Rows from block 3 of the text decoder of a small image captioner, named by matrix and row number. Rows with one number belong to one neuron. Each number is 128 + 24 x the weight over its row's rms, rounded and kept within 0 to 255. All counts start at 0. Numbers have three digits each. After the name is the row's rms in percent of the matrix's.
Before each neuron's rows are labels from the 100 texts, of 14848, where the neuron reaches its highest value: "tokens" is the input token at the peak. Only what is clearly more common there than usual is listed. The data: small renderings of single solids in any pose. In brackets: how many of the 100.
# fc1: MLP up (decoder.blocks.3.mlp.fc1.weight, 512x128), inputs 0-127
# fc2: MLP down (decoder.blocks.3.mlp.fc2.weight, 128x512, transposed), outputs 0-127

tokens: "pink" (21); "grey" (14); "white" (10); "orange" (7)
fc1.12 079:086091147197133142137120159102137103129081136111118098121170139076142130117080132118182163136082148090089158133124099122129109120106096133132079146146164101173103126146137120122172154153121117113133148115119140129145139162130120103148129133109140105096111103118145146146117112127102117124124112111105135113129108090147145076100136092109158119131113139109131137080128133135172164140096
fc2.12 093:146133113123169099110099105129131135157151169122117178106132119126093157128139097155089130102164132112145110117108134132139128113148129142121144033128098126134091141150104187152128112085126074100133106108155153077127141128164128094098140119123136109115146127105120137137160138124167132106108156132122089160155107165139133120142091126134114154104148132158100174132143104151135121165130

tokens: "red" (9); "twisted" (9); "orange" (9); "blue" (7)
fc1.469 124:132146166136101140122176145127138128143086092148076109083137129123098153130102142108153140114123128109136170141129115140080136145087143104127096080137128130113165126111135131157083148152125105191114149144132145159178134137109100112126171121122156155147106142147099123162110136137169135134155138125138126111143127108086153134117161092163146114189145148144127100100119126139149133180151
fc2.469 110:152104093164124089114102112147155144114112173115151100132060148139110105115155136162103106143095099107128129117157138103092119121120120164153128191132097133114096130116143109121164117109121156106154164083144132076097121143151112108116129131158120155095152118142142130129099111126138128144114121132157169137158146130170138159169160127126117085144133125140137198117140146097135138129088

tokens: "teal" (13); "pink" (10); "orange" (9); "yellow" (8)
fc1.315 110:140134157153128142091113104108141111175140113088129140153099118096116139113150130176099095178121106155153140146168116101105135131091135102144154136096136155134117117183084150127133084154143102087110131138127087122153105119118137155141150127157129125128149119104131110153158085151131138087133148193149106159148092112136107131119141132118116067106129121107106110102121082136137136116084
fc2.315 104:153111116062120136111142136142146139120124109108152136119121161095105146133120132137144130140111135104149101149114135124107167148130145159127118098150098120111140167102137146148110156105132166170122155158147142078120112158169142076108150153073108178145153162108133131085132164138121132148100095111113132100110113072115132110080166113139143185098125153104094143111115128124114117120161

tokens: "black" (31); "brown" (16); "grey" (11); "yellow" (10)
fc1.171 097:135174090136096125161143104119129130185115125120200124107150112124131156136109109143121148128121145124132135106114151156145109112120158143129139106126152150129182120110123172114157118143128130110130104135095132132125106153111140112164107124147097131091085171156109150125146108137119105147148086145043154156119185137110106099119132154165165124144151163138134113090137123107159146159140
fc2.171 098:084117128121125120127126116175089129101136125078103095138094118163172087150110109118156125103114128120121132162136157132095117109134116129126121168158105107100071119157131129145095121088154156134113173132160129167134138136137086161108144147138102092142108133124139136146115103112134112147111158076199124138112093113192148131125107096131130119101147149095132151165137128103145120110137

tokens: "plain" (66); "blotchy" (8)
fc1.210 098:132105118146113123093108151123129115119139188135122123079177079106128116122128127143132128176144129103107112158147113153187135150072119139108164107167142147137146143129118142121105151108164116133138111108104125141121117161157112143129136123146080126142156143097189139107137147098117065168143133152116140100086116149111089139141128126146125142158081161130110114096095105092137143112110
fc2.210 093:156134163113136118112116126116143129129133142140132136139076190126067169136106111149147143119127137176146093135138114118121108128132151174115135119130115091124120143123133166124206149173124139160132095125105114085147111151111104170125158133130150123121132095138087173152142112129138155123166124155142107106132121134125153070113141107138094137161129147096171150159135130127135128073095

tokens: "green" (18); "yellow" (15); "blue" (10); "orange" (10)
fc1.71 110:130104104107159108100147114148155128122106089143075089134122167086113131130100143142136085116131146130111111144111083135133091181129135113140126124158155118111122159131142142149165135114159112117082152119095146105159127085111121195122077132139134134140095112115110137117116139116132112154154136090114121115130156057152116119159133132147137106113167132123118124047131150117117110143113
fc2.71 099:193151101117142095141142104154131140099119137122127158144112098131163098132124154136154136096132135126115148154131113104129153088151153164162097135142146150092096137136120119132101164113115125129128134143135084111103156181119156081097152149108123113090104161120140101168122101119123123136099125138133135048121105115158101133129125137098111136128071170154127156154086157155118134096130

tokens: "glossy" (33); "metallic" (25); "matte" (25)
fc1.509 095:152092092133176095161133155113146099132071159103129117105081117111138111122104106102124165157120119092148115150134131134107145123140145142158067150135082122140152099123137121122123122110152100168108124145114116109115130129204090125122137103116140151082153148128153096096117130150111094140178087159145179119128132140147108147144144130151118115141139100148134151131142105120128157175141
fc2.509 093:159115118158131134146143112108141159142156120122112148112136114151100121107162114130119087115142169180116180159115124106169123154132116109116178161147159130098131134121107129108097149111143128105112129163137138155131175132107184144119114131185096125126161156125136135143101131122129172103135126109073109130117116099133141123119162114081139112131114169102159060110116140155091103095109

tokens: "grey" (30); "white" (27); "black" (24); "pink" (7)
fc1.95 071:165156131130126107141129091164171092100111142143163156131122146157138103131182117176144108084145102146107144147137144167134092088104138079171110128142141154161111155104091155095087108147116118128147152129130119083162133142125127169114097137111100121108182129097135121130151115130116119112137151117131090103162122121141129095182106141126133103153132138101136113102136131129137181123101
fc2.95 084:059140134152167139129126220091095168154124126167139101114132158170159173109132142134147132144151124130153117152140062116095172147113119170121111137121132115096152120150159133136092133128161133105129135124107109140103119129091103135152120144190156138132083149160138149118110123146123090119104142116125120142135124156155153109109130124144149138117117153140110176120122129121128105134115

tokens: "cube" (100)
fc1.188 111:110166146146162123135170117113155146143146151123133135128168130106134138140111137154157151129111085150170100140129169129157140128140119124097144099145127121150096145132082144132124150130112136140154111112161114143135142125152108104098138075119145185097121105161121135181068147067101158138117160149119114160103132127111121113203118135128154147126081125149102124109087095124141125153119
fc2.188 101:117130141133113123115093116149100095189113147161115141119155144157163121084088103128157125094080134162131096146129113160116118145109107176113104166143131146137121152136117138119113170161087127147105129140157100170111150126138142109112099145129084106112137108116060137141080127096143133118122122144136104171130133140150118111127164114177140132135133145144069107125097081123126123139158

tokens: "<end>" (46); "wedge" (10); "dotted" (7)
fc1.485 101:128123102114118126106139149129114090109137167116102133177189136111133119135129125081109127143157109167086134110131153143118154138134119125103130095112144109134120197105115157116156165140105099131152101187139138160119128140162106102122094133110096144118119211145089122138120148111155105124118106124158138114140119107162123137141141162118087156128088122152113149101066138119130122131142
fc2.485 104:114173148092118172141163098092139131102126113125150159132123092151148104132126088111147135158106114164130117120163102162147122143126139147116112113103139142126116149137088100128145091162173166142148118119159098113092132116097104131132152164132101142115154128082196090158108153148092151128098142107133125144115101136122144157090100146154155110135152137110097125152139072106154166137130

tokens: "a" (98)
fc1.377 109:187148130111123127109122146119163170114154157144109112094142084090107103118109144150108147125104140128082100103139169111158161129116122138142124115136172158116096140119144128143121111114176108142111143094088113097138076119120136150103165099141117133159150152139162097086131139103106085113121122145094129142130115140169136143166153114127132148147090138120066129111070118138127099139107
fc2.377 099:087094124114153108146140106147113120124092156134133155144145133182138155140139104085116136153148095156144129123155156132111155125163109125133174143077114122153154097087114128133133104104094143154128103120118144157173125123090126130118143177104138081107130112154118164134106139130144163133099182134144124085168126151100106113102128135162150106124146202094132134127138154144131129136087

tokens: "pink" (22); "white" (22); "teal" (11); "grey" (8)
fc1.152 071:156131114161146168156143124146144102162153111152140143126151153090133158113141137151106170129125119080155101192099129113139108079120148102151111138134125138134111103096160133075121133162143152164097110113112147142148154103138108146108145113132144139104112173125187124122116086105140075131115125135122122087132143128187094149162086153120128105141123124095163123109145130142123135146091
fc2.152 082:136115140139124159105090120058132119124131132091127105080143136179131162138127105141136087112125136125122123107160146124106184128123121138076100106124151116129107145136112146121091146118131144089100113129128131161121159123082081109164109158137133074119169137153149148117141117161118145099094138096134110121094178151101131126088135077127099102130102103098115109152110116115157137157113

tokens: "teal" (16); "yellow" (14); "orange" (12); "purple" (9)
fc1.272 106:100163159165163128081154145148139138140129135125094127142111169081107119116126137118118168135109116098134113163080158171106115111126148143131165151142151113107117138107096154102152114154146117148103114121138165136103074194130088118159124143160135134132118148145153162116111153128112153159123139122155115102124149144136101119112105121117150139193102137160125094095112134105090121099090
fc2.272 108:117089189121105090116091147115122161157111138101128174152111125108159144165096152138111149133138140167152110080100101111127153136141126150120061135116121154141098142105105148111159143138151135161139167125150154119126166118119082122151129121119120120070100147152114144092163113108117111117123070136095116114117112107166152087148130109113126130121145138109144124128132176101138162154136

tokens: "cube" (79)
fc1.208 087:092152136167160139129146126093159138132160109131088122153132137119107151123126134125102158133097159129113076063109138167143083118161090131119122112107115140106164089121090099115111116132132060137114139127135106122157137129127157122138102114141126163147101130108134115115130127151132125152142166117177163126162111091152126095123113130093111126124095132115081067137144145081159123137161
fc2.208 088:137123106134170148144151142117096135073108107155149174132159132144156091166142155151103163115120150128121122150143180146144145108091125150132162133118112099130099130148128093097160113128098204110124139143118139158150097129111152075102087121171120146133123091166112102166135097135156102146127083142113098097125103095131144117093166143143145148109126118134126131144153114129149118116111

tokens: "teal" (17); "green" (14); "red" (11); "purple" (11)
fc1.346 092:087156111133128130139137148134147110108105171143121181139116134108112156096092088101117126136107128114184108101100124082153144104139141153148121129134105106096160160118123131142094103128145133096087134130141128111115147125140139132101087144118136136120131116085150119221140093119115140129125163134190115152125108141165098097111123122136134167113159135128186136114146102131143145148169
fc2.346 095:109110142149133125148110119101059143143157143120125130099145167114121130129142148108112124130122198097126111153118128158144111160156100123119101148087142167147100076143117085109136123149133110127141114140156125097171124117158125101118102138157133093153127096173106119106112152126139091139145107155109095151103125106100195131169120112140161101161123168094131167130130144123132111143090

tokens: "pink" (14); "white" (12); "black" (11); "teal" (11)
fc1.157 104:120118141084160090099127159143118103094110168114109134137147118130137097167108149164190156139154148122145130105123107130125171151100123099113111104132091126118138096110129164110148144096150152113112141153091118119081147125112080081087119144153100132112134143122134122165118144118170118106164103122121171148121109120166103102119112140095113105139131102190152151105141115177111126133152
fc2.157 113:092128142190084154093132081104131098130145116090119149118088132112096134116132156111099152136163146130191130134097107126123099121152151175110125122152145112149121132133187126079107107110134120101163091109150137115145126109157184124121108143162094124102155125129148093095105134127116115110115112126111176104146164171126115136139144153069131115142122139149124117126112129119099142152121

tokens: "grey" (17); "brown" (13); "pink" (12); "red" (11)
fc1.376 106:105119065151097099118117136118148134077101193109115154121136107158157140160163103150126127115153113129139123118107081168131161119100139133140113111120173146112103162138150069132157109151125098134080102126128134140151129133170140142141125089123097109110174146112100158126089157154171119146131157120115096128108102109108149099128121115131125136113125120095131144099135097119077096120121
fc2.376 111:120131149146127134121144115095140093145128149149169115147135135145174120117138181118105115096147134147141113133162126108121067090120110133136124123137087155123149134134116088119144121141103122098153129107111066066137148064104110135115124154133141126116131127154103140166190118121084117156132130132118147148143187130129143138115094149145100148122090110116139172129113166119139174157167

tokens: "black" (32); "white" (22); "grey" (20)
fc1.359 079:156111102118107112125147139145112071142123148142149177144069135135129148089125091121177160117110133099186128152116144134155134114126149096110121088148142093122144116114118120104105135169203110134132103107153143163140149123130144157136103143144130107094133113103110160109111152158153107144119093108145106131108083162153118094151125134081121102112111136112098146116141151160150134084118
fc2.359 085:127158162101127106111085157121131157127122156128118144117141139175090129163176126169125088097150115121102160135142095137155146100119122091117132109163119136149144120143111137110131120128086122169087115139102124110122119159137132106153130124134133125126159121153132124160139129117153115090090145157115151107125150104159087102135049150184163100157132119118204112141099121098122131128131

tokens: "green" (14); "red" (11); "orange" (11); "pink" (11)
fc1.451 101:111163128116146149114097133137132100155121134134119118139113123116110126176178106124137107149149142138127112102124060098147137124158164130115098108171154125108159105158173090109164116143162146112155103099137113100124146109123175119118159123115131124139093160124126100157108144103125147114162131081162137081141113097102101140155137130129134136093144104131074096064151117127135125171108
fc2.451 103:134121126164153121138171159133133140101100104103157096107150130073129155118160161138159135156112123149122141150153142169168163140148153068118175115121160140097108136088106111123123137135107129091126115109119144132142171114107184119130130109136152109121125154107143116171108126109141143126092080154104110146100121109121121118128121157127137141164146146164152118155123130163155057174134

tokens: "glossy" (65); "matte" (27)
fc1.418 111:099111157162157133126106153072163110121109091150089133120142195109120105133145105130109084128114120120105146150111172149138166139073131125135146139116116126120134120110128132105127134140139094106108123110111110090135157153122100092089120128123129136137173119083101117171135113179149149133149131127144087156187131111120093153110128120147133133102117145123164114088086146089139164101127
fc2.418 104:133118152131111122102172157132073116126128156124135119127132118094139136099104092128131141148134095165142110119135113085104092175127099134105087133112167147105191128063150157131161098122120141132170117095149128104155128144167142167182111144101148131139122139154116132128144143107157097108108121114105153108128128134172145132128134095117106140148135110108082151136153167145119105182142

tokens: "<end>" (45); "bumpy" (24)
fc1.61 087:120155118129128166098130099114106127162126104126113147139154121147111112123118125092135137142109146143131120135120109145082123136140153134124091163088145078165135177102143110123154135180158167131155122085171156146143173103089145168163127103168063059118133162153117125128127134097146150121104122108105142120093145153160141155122145145148151145112159138098138130104145123122141101111127
fc2.61 098:133150105124098126118120149093141175138125115148086118104138139132129176171122150159138117115147122114110141125127175075154137155138135154146104118149094181106152091107092164139139119115090129115116075117127121149155120156126120099136159126082118107126072106136099121152104089130087090141151134134137117117153134078146147121119101082132148153156139150158167151159145105138103112127104

tokens: "<end>" (46); "yellow" (8); "orange" (7)
fc1.476 116:114079141117087101073127088105166134137125154120129138112108154155088135108111150159087121101145101144121106127087114117128130109118129150096109138095123092139133103161092113115177142145125095096097096116131143135070168108142100113127103176114102142165136124150124135136114146175151133136119126119142128146146117141108093128147116117162127103103179135179159163123135158115140104092108
fc2.476 115:117161134128108132103126143130144172180088134105107144128080120148132115099122153155150156159145162118139077129125117180086124117092148140092150122081152098104104076104121113149150140134153146129145122115138180124153163100124103137104145128117115146126143171105087136115135110091150130151149136161103121133183107152155155135111125145096165089176141121113114130099124133125142144147104

tokens: "red" (13); "brown" (11); "white" (10); "teal" (10)
fc1.51 099:068161127153103091155120138139121131113136123135104095155127131101078124135112110105130188123191118105147178074084137117150120137110089130150115160101134143097181118171151132112128112093134159138173111150119139147144129122158093131140126089128123101111143159148123115117132149120132118118160137137138147127121124142107130145132129164077109144172132115116129144142110105179115090145169
fc2.51 105:165126135119174087127129106126118144118128151124130134119114111149150142119138155106126096173154126141108084140130116113131141131121139151143064109138167112117088145109163137072148101110103171114136134077172090092112081105098114113107151150123151136081145147143118086133135139102120143171142133142124131123137169094129100151138116196173110123145140148137099141090153111121142136110132

tokens: "a" (97)
fc1.77 110:148147146132154146105136116113090151072134175112078106165140107100125129117142102105109127125137132142125131129183169127131086103074133081151138134105134135115159100123115129148102134090163148113172106122129113074130151130110127150093140167101151176117115152145100137123104146109088156134131172153108127118132093087099148113116123111128125160116147161119097094149146169111139141115131
fc2.77 101:144139129121148120126130134092164162149144108130159194139129151112193148116125143113169139093124170072123110088111122154151133114154126143147117131136126110094082141116160145131114141198115117173060134119110168125106134135124088106117120097130116135120104090134159125124167091116119119128125167132123109148138130139116102120125151077121111143137118164086097106122118115153123123129101

tokens: "plain" (33); "blotchy" (20); "dotted" (18); "striped" (14)
fc1.169 089:099119106111126105111112100128133177127092142099128194145131106100115121133124106135128135103116180130108140133098107110134128150167126133114096153075089113133151121180141184100158113083141113101143128138166130170114162135154103119138124142110099129111072148120143128117120110126112122140140112153137114102159131125136114125173110141171074167147124102154097142132139149120086131118176
fc2.169 097:124122113106114124104133156125092116097119108116111111121149148106150138113118121124117106160192105167105123066194078143110114116092109156123130111133133099085145132085139099136148145154148186149127131169148146123138127117135125146138140122166124132130135172102114156101102094131127144093143114105124115122120091149109134153165127118143175107113126130129151138136152077181083160148119

tokens: "black" (17); "red" (11); "teal" (10); "yellow" (10)
fc1.412 110:129125102115135157135172126094163142125118153131096157118145093129062098168176136094122174133090148101112133112162090106095120126130109106161084116140134135132156153109128164142139159158136145125121137130109103139122092166107108099133156132096139120130151122128158119157117138119124121145155136136148097165088106101124180133120139120154203131112154143093100101120100145103105117133103
fc2.412 111:097090131138102115117175118128102120144149148139143099141111139098088123083132145115140134146126077136187115101122155101122121103138134107129128135093160159105118123118108106152100103171086150128116187142104120122129141071136113162126109094128162133161138125147098066132132075114126131149135083132127122104117111134108104111150116118104114145132157129136136132126203166162118135137106

tokens: "cube" (44); "a" (34)
fc1.401 093:125160129135133102144155133096115105129099156089089125123149120151152142108073139107104179098104161109139134109094158151113103113118146145136129152133133122150116168112089128111132105148116130169071130131136159160121135142115118136121162139137160184126148148128084101107123155108161132081142140094156146163148134139138168133155114142104129122123102143171112082083108138105147089105172
fc2.401 092:163125117127139155128094146112109100165095148141171136142125147121101097123156154148057158127160138148130118143166131130166143159093127091127138141112121113121133120091141133097092155073114141078146104108076132084122112115153142136129141125131138087165123126158093155127122140126136150161155121146096090141081143137094152127091157105135111114132132102137133136149154086141109173146146

tokens: "grey" (16); "black" (14); "green" (13); "teal" (12)
fc1.30 101:111175136129145133134130059095161132098149163133123088109108170146134092158122123134132113122163118083163119128138123114122103126119126147107133120139185082152139154138149146145125150132155145120135129146143141164181151128102152136134113132073136156099144141125145130173195111139134101133142131082102118124141121142131167146102125142141098121130116117091138147127135106081169101077101
fc2.30 107:115116145148129173118135146105146150156131136118146111113131155166134141131177163138149141105163170137164100115117131123164098105104127183150107109144126121144085065138118094133143134098107118086107092134155113104168154119147109133160136139152109095149108083146155150146127101141066114171166139136122103129089170146146090131129134091162141132116097118136144117097123134141120101140120

tokens: "<end>" (26); "link" (18); "capsule" (10); "egg" (7)
fc1.330 112:066158141151154157131146127093098131141117156122078118162135148119126125135125128142159153148102109095111073175167130116141114110158135108130113128117149104129125134142112127128109141103105191158098082135122128131072134144142117129142143066152160116099105165100165124101103084139159128107153085140131111134125133159108093129116155131140146151130130136145138141163164109157161132113163
fc2.330 101:134134108125129105119136144128118082121114118119126113128106187145103099129119139148087128132107166167113139122126111116134082154095144068108124147149092093108166134135148143131165140119129126073108130094142063148154121118127095156128112168167144110149141109144102127102134134103124062133115160155115136140090105095120155071135162126176134153129140149116104156143148116124139106103131

tokens: "black" (54); "grey" (12); "pink" (8)
fc1.26 091:120137159096091132160124145099150075163115155136110143116139106100110125152178148113138152140150103125153096072130159122111103082087119102108153115102132116098110115080175128136120136121131151085139097174173153100099092135112126133104109124096090126119099133173132109120122109162106100100130150098117111145092145109124119157174114127129121115168157151114139135137126136123094103123110
fc2.26 107:138123139115136131146118144140059134120150119129118101173147098140145095155108100149114122136166139120167170128092139140143193101183104082173151149124131144134121106134090134134183122136124142098128172106105114139141132137121115143149108090127137070142118154095138105090110145132179147108105144150103132094133123117147141128079117107095111168101107143137146130122127113143162140129156

tokens: "cube" (86)
fc1.75 099:094149114104116134183184151144086126129119166140115120188123143129173089129117099138110115118121135125150155151079120161126093135154107143103149159094112092138118123115094113153155105151087099086130130112124062130106153092144160140140135140108129136126122090105100095148155087121127145142109120158162111126101123119143152136105129060106133141143099121156123115142119116125126151122114
fc2.75 095:135146122095127158141089097122155107151094158075100108130101117096140112110153158122105114128096102103148115119128146108121125136117113111117155110121106123153146111143128165107106110128108095133115137094153114090137103101140110079103149097107129163127097133126092103141099120152103111125140175161129100166139145126122137121104200141133102096141172124119103167133196127074138142097137

tokens: "red" (17); "green" (13); "white" (12); "yellow" (11)
fc1.499 078:110094150115156136110158150141141103145118127112149110152115146119121116092148139123109114137168065132126119164141124108146144176121174108111162186142128090157167120103150127085137127138151163084107081123144137109181124135076092133109116124167140151152110115130120127150078107150115118140120156127134125127089174104104124124092137162150123101127177119134147136122159126134144119084140
fc2.499 093:165180115123155140114156119102093109141119107121104119090132111164162145140152112148116157130141147126183137131131126142125142112146114124077131104115114154160099161140101116121111152115106153146137106122118092164117107118189163135067178158107108075124135106086156148121121124115141148094112094164136115147155112124104143169160110090104129137147103111098106090134165126133118137136113

tokens: "cube" (94)
fc1.205 102:119117127130131156137112119121129131070106131154131112130080140100076056148122131126127100146082131158147123092141138125124134160112128120131109147102132155129159109184118118138172159110075088146104109102146109096079136128164112108129098154123142167117147101123082139150115110082113080160105148143136172102133144109140140129164139131107123088104138155122133132129128117138115097092140
fc2.205 106:138169134153124070091147118127127132138170074149137127126150135116174138145128122111122140133101141087143137095098133135112155131171081112137141166130109119148125172133102147096098130083111149101172155175081128153145122104123124112139125109132123101108119085099121111120138101143155170146146150130152164100127124139091086135100083152098156111100093108142132122141106111113137130140085

tokens: "teal" (16); "orange" (15); "blue" (12); "white" (11)
fc1.5 105:100144118182165090128132108110144094140117162093074164141153116084131131199105115111124100108104104135157113140140147145110118165118141123104115116157145144133155119134143101124171121127158152099152101125123069151151133147099138133134139121109124162092102113089109117148143108118126092131141101120111129136099113108166092157152141123163104176107132140138122120093067115140124149138151
fc2.5 123:127188122107127117156125141166118084101166137122110159134143143109111107125142131142121048121139141095153113158116108123137112148130117158165182137145136114108137135128141145109169145125140155121147183111147172136115152176130151184104120141114122090163066133085106133124161147135127120099124101105145110120123114107118164138103137129141104090134086132116103140080124118145135148127111

tokens: "black" (19); "grey" (10); "purple" (9); "green" (9)
fc1.385 100:092169114075118135102115072095111093098154168125142153110132092135146124142181122105170178149151135123131112089157133119124125167152153102173122135120105101099163098167118153131142127114109149095097169133132141116176128152146119143138145108106109139120110094132131159129151140123109123102120117088135116095122136152160153130123146162121144098148133136081149158114114148126147102089097
fc2.385 109:129117132149157131087156085178118129136168138105118096159127138168111147136145093091105094132109148096110118126105133131147075135136127156142148111164143117115067112135123149155153158114120089113155171095103119108128104102106184163141153121126130130138113125143117128156131139109114145119119096118126147133109159139188096097181121150178123134113105128156153140135103145127108094115172

tokens: "teal" (11); "purple" (10); "white" (8); "yellow" (8)
fc1.198 113:093150163101166135129076130091157093149108135136147115096126127100122140174122156113071152151106123123140131145102106143133165112105151121132120099120096150142136157104126094149124139142154131164132112115112173131129091121122118133155111163134102134124159116147116084104106132115118078148151102165129156128108093155128106136156164178136138126082091152120132159149134128078169139105086
fc2.198 094:148113121093073110124086174124142139153116111139112149116157109141172133101094118116146117122126136112088098133131127158136180144130132146125135090136120074125114153137127085102167130145134087109125156153174127120137181098191103173107133088117146089138109148111118141156105150160100115117151156111115114127143136102147121134093115092145120166127135154136103128133110116125153149183120

tokens: "plain" (36); "dotted" (23); "blotchy" (18); "checkered" (18)
fc1.327 103:099104097090124150127089152131136113136130138124122150142128161097121142121101153127154133168141131115126140188142135119106180174155118114085141086092138144124111123121150157123107146155094115134070110120139106128100098117102101105117149121133079166088147163142119126116126159125100151162144074167112126149160126099126143184164133132099125102128137154120160128116128152135107099096089
fc2.327 097:186111130129072114151118158091144132164103138155097130109116133161160136110119132120139126098100127132109140118169090135116131104148157123132157157112141081147164148104141144133126138144125154144115090156129112138084146065096083158145120143118136078149161117073130107159099126086106120147130128128133102131105086122138113122134139181097136117146142163115154152172140156108130141138143

tokens: "grey" (21); "black" (18); "white" (15); "red" (10)
fc1.305 080:145153132157126130152128115125137092158100164164133128112112137152090104121118148147127082119186114131117147151104105147113131093133158071171167124114124121131110128155129149095100141180099134136108111124143091128139096133118122163175127141146134084127126160146163160107123147149123137115084182137180135145117118168111119114189141141104124140089118137160112099119118089135107132149143
fc2.305 077:117137119114144105136146119136138116143130134097103182133112130166102169110192090142169132121092165129119123119141108130183140148142111102113148115179125146143122141130133151110129122097205130097152091112156156083139146128118149128114120105152128139125133123148144141156123124127141132140133127111074144146139136087154138127090166087142131080147175097084122129161150157146154155155131

tokens: "black" (16); "blue" (15); "orange" (14); "purple" (9)
fc1.176 103:113124100126074161128092105139148114126115158123118117153134094100146110135107132119103118154126159121084143190163125087138106151106150116109147128126158142141150111153096104129110130143124131100162095104084086158104127153133155116123147114132081088108121099161108114104135080132189142083161137146144137129115127151128126162144164089118117121134133144141112085128078163143112165127117
fc2.176 104:174143149145161122141156098116125141164145143123142117119126144140121153130122116105181138106120109151163136124144099111147138117117183138146167110074154087132086161123091158142161114133138118153094135147171178088112119112143144132176104104118092171117110109109129154114117151145122125151099090143127128121154136170104105130122078139146131158145161119087142150154098182120123117115131

tokens: "red" (22); "white" (20); "purple" (14); "teal" (10)
fc1.350 108:125087117138150101171154140099130105133203114130102095099145144131100132149107129089118093089130094138166111086118113143164150147152148127112143111157148125125146154169109157159102145112151115151145109159142122171144104164111154128106110118134129149130138150160112105100115133111145097092141115126108162168156139119161118127080122132080140118141153166140119125159073103154139132117099
fc2.350 107:115099135104136137125124105149137122116099140126143133131122110112148176125153156146147162161130159152155152151135156105162097100102197153104106111106095181140141105168122104161144116146104123131116156128124184106121125118180142138113130146178081164133106138137129095163117147135096106116147101142165131151117153175119147155130119102137162160139137141110079146168141098116120107134115

tokens: "pink" (14); "black" (11); "blue" (10); "orange" (10)
fc1.108 091:131138079132123147103094127112088112139133200128111177147141099107082169100138132153129076103127168092138089107138109142102149124115149105098128099105154092151158174091125115096109128146131122120104150153149108126125137134158165117075136089165117147159160111123101136089118126147116139122154119130127131138109117124094152129118087110155107135119119087109152142114098126166132111147138
fc2.108 113:131162085145115129113097099116170109163124145131139130106162149134140110128175092173126140159101122142121187153096158147160103136171143125143079142143116168153105129114133141164116116095114086153097093108127117164127133126119176102142151101127154154147136134130163117152166101108133126138148178138148123106154106159153102126099114110114128154104105122094142089126103135108113166125159

tokens: "pink" (15); "blue" (13); "green" (12); "yellow" (9)
fc1.343 084:157173127109161159123141131135168169157137142096112152104107129137161120117133116118090124134131154118114157161128102129153123148130117105176136090146123113170088162126115151078119148176110136139126110170127115109095111164148089125136118121148164153172173140147131131108114160122136160130113134118135136075118154139166130119126074141169167072139159131085137138113143144143144125098134
fc2.343 099:117142156128155100132125131130144110138125147143171108124113142075128133183133141100154121146123155120132138112184133118106155136130131071111177109150096153107119132127124134114107173133151142140148130087143169117130174131125189153124158116139122110131063140155164106116106125090136095102085148111122154126119095158100114153103150124108179113140148110138123144109156114168084114116138

tokens: "teal" (10); "purple" (9); "orange" (9); "red" (8)
fc1.486 083:132135139127063146120129146092153147094093130118093135118124130109099148161162103108147117119141119179135102116131091158129129103103159141129108112171152130112162113161113131147131174108136134104135138153123110143189127119108126139126134130132124178101140129078106128093096101133142054126105115157139143165157118116145112096154134171162116118118155109090133138152115103098170125102157
fc2.486 095:134122153128135144159146117150128128143110143191129148126108092138154104147100139138094127103132108101144116148143158114105135147136133148160130149148092162159124114117115085109102119122103198134111111130134117201112095138157113132122134110150076134093117126131139145106102149137148132156153143104095090108081075142136140182096086122132138167138139125157100081111121165134107133128126

tokens: "a" (79)
fc1.124 105:086137127124155111110121130088118150106076103078105145109116109179153170119118127124129140068136135147164109125140126153090104148115150144126156161133108086147131132079162097138093139171158102116152115147177132121123120137151143114135163120142135120135118126105089125116175161148123140115121126069111162131157139139149148145108119150169123090105133127138084143152137136123118127078160
fc2.124 109:150163064140083127147098130127173104112124158137133161097153143119146124141080136150121121092132148120100167120128123107160146127156130095124093155136144154126140104126115110118143114112111120114101136136081142142090146187086147130073146144108125165116192123148131120132145099075136123087132165128073153136125114128106131125111088107106159126154129154114123140156124132146143124123092

tokens: "a" (83)
fc1.492 097:129157168160120085123118102094122130068115123099117173129134130120109133110154160113134145109137105116146161123171193127158147131113139112133160169144163116156131140144134108101137147123129145104134127124147122072137107145150111105138132096106157136168097134122104144148164096155163176119159130132148108135106109139157152102090106114172149160147139115146147141129099132117175170081120
fc2.492 093:115110095078115138168106129156165154138123102144164151145124113145154117154106183108142139114139185131126118124113067135125132116115133177113099083128143150161140130131120139116121155112162093129133101117101109164105176094146184167109147131164108146142173126134122095123140133096131146113107171123152136130147159080122118121130143089105132164111117126126114159117122127151105128178141

tokens: "a" (86)
fc1.458 099:126156111122122125119125181160128131138122117141087111132121114087145092143121130148136145119137150107084111165162109135125145096143124119107130148127117154162150124097088107152145145078138122147135140104160166107120115098153104105129137108135146122118163098113150149101161159137123155132075078185107104143116106114098139144080148179103172118116152150126177157150141109180142140112148
fc2.458 097:093103101134062152167100136147103150138139111117182145127124123162114129112099146097183138101088156161156175121147096146100121136129124151145136168102163183151110086145162141137143157132130134114139125111079096133141134178084147134155084147124111099139119101133132192124117150128125150114146138141115113138135130149149133110123141072148119131154146158109109140135119134119128131127115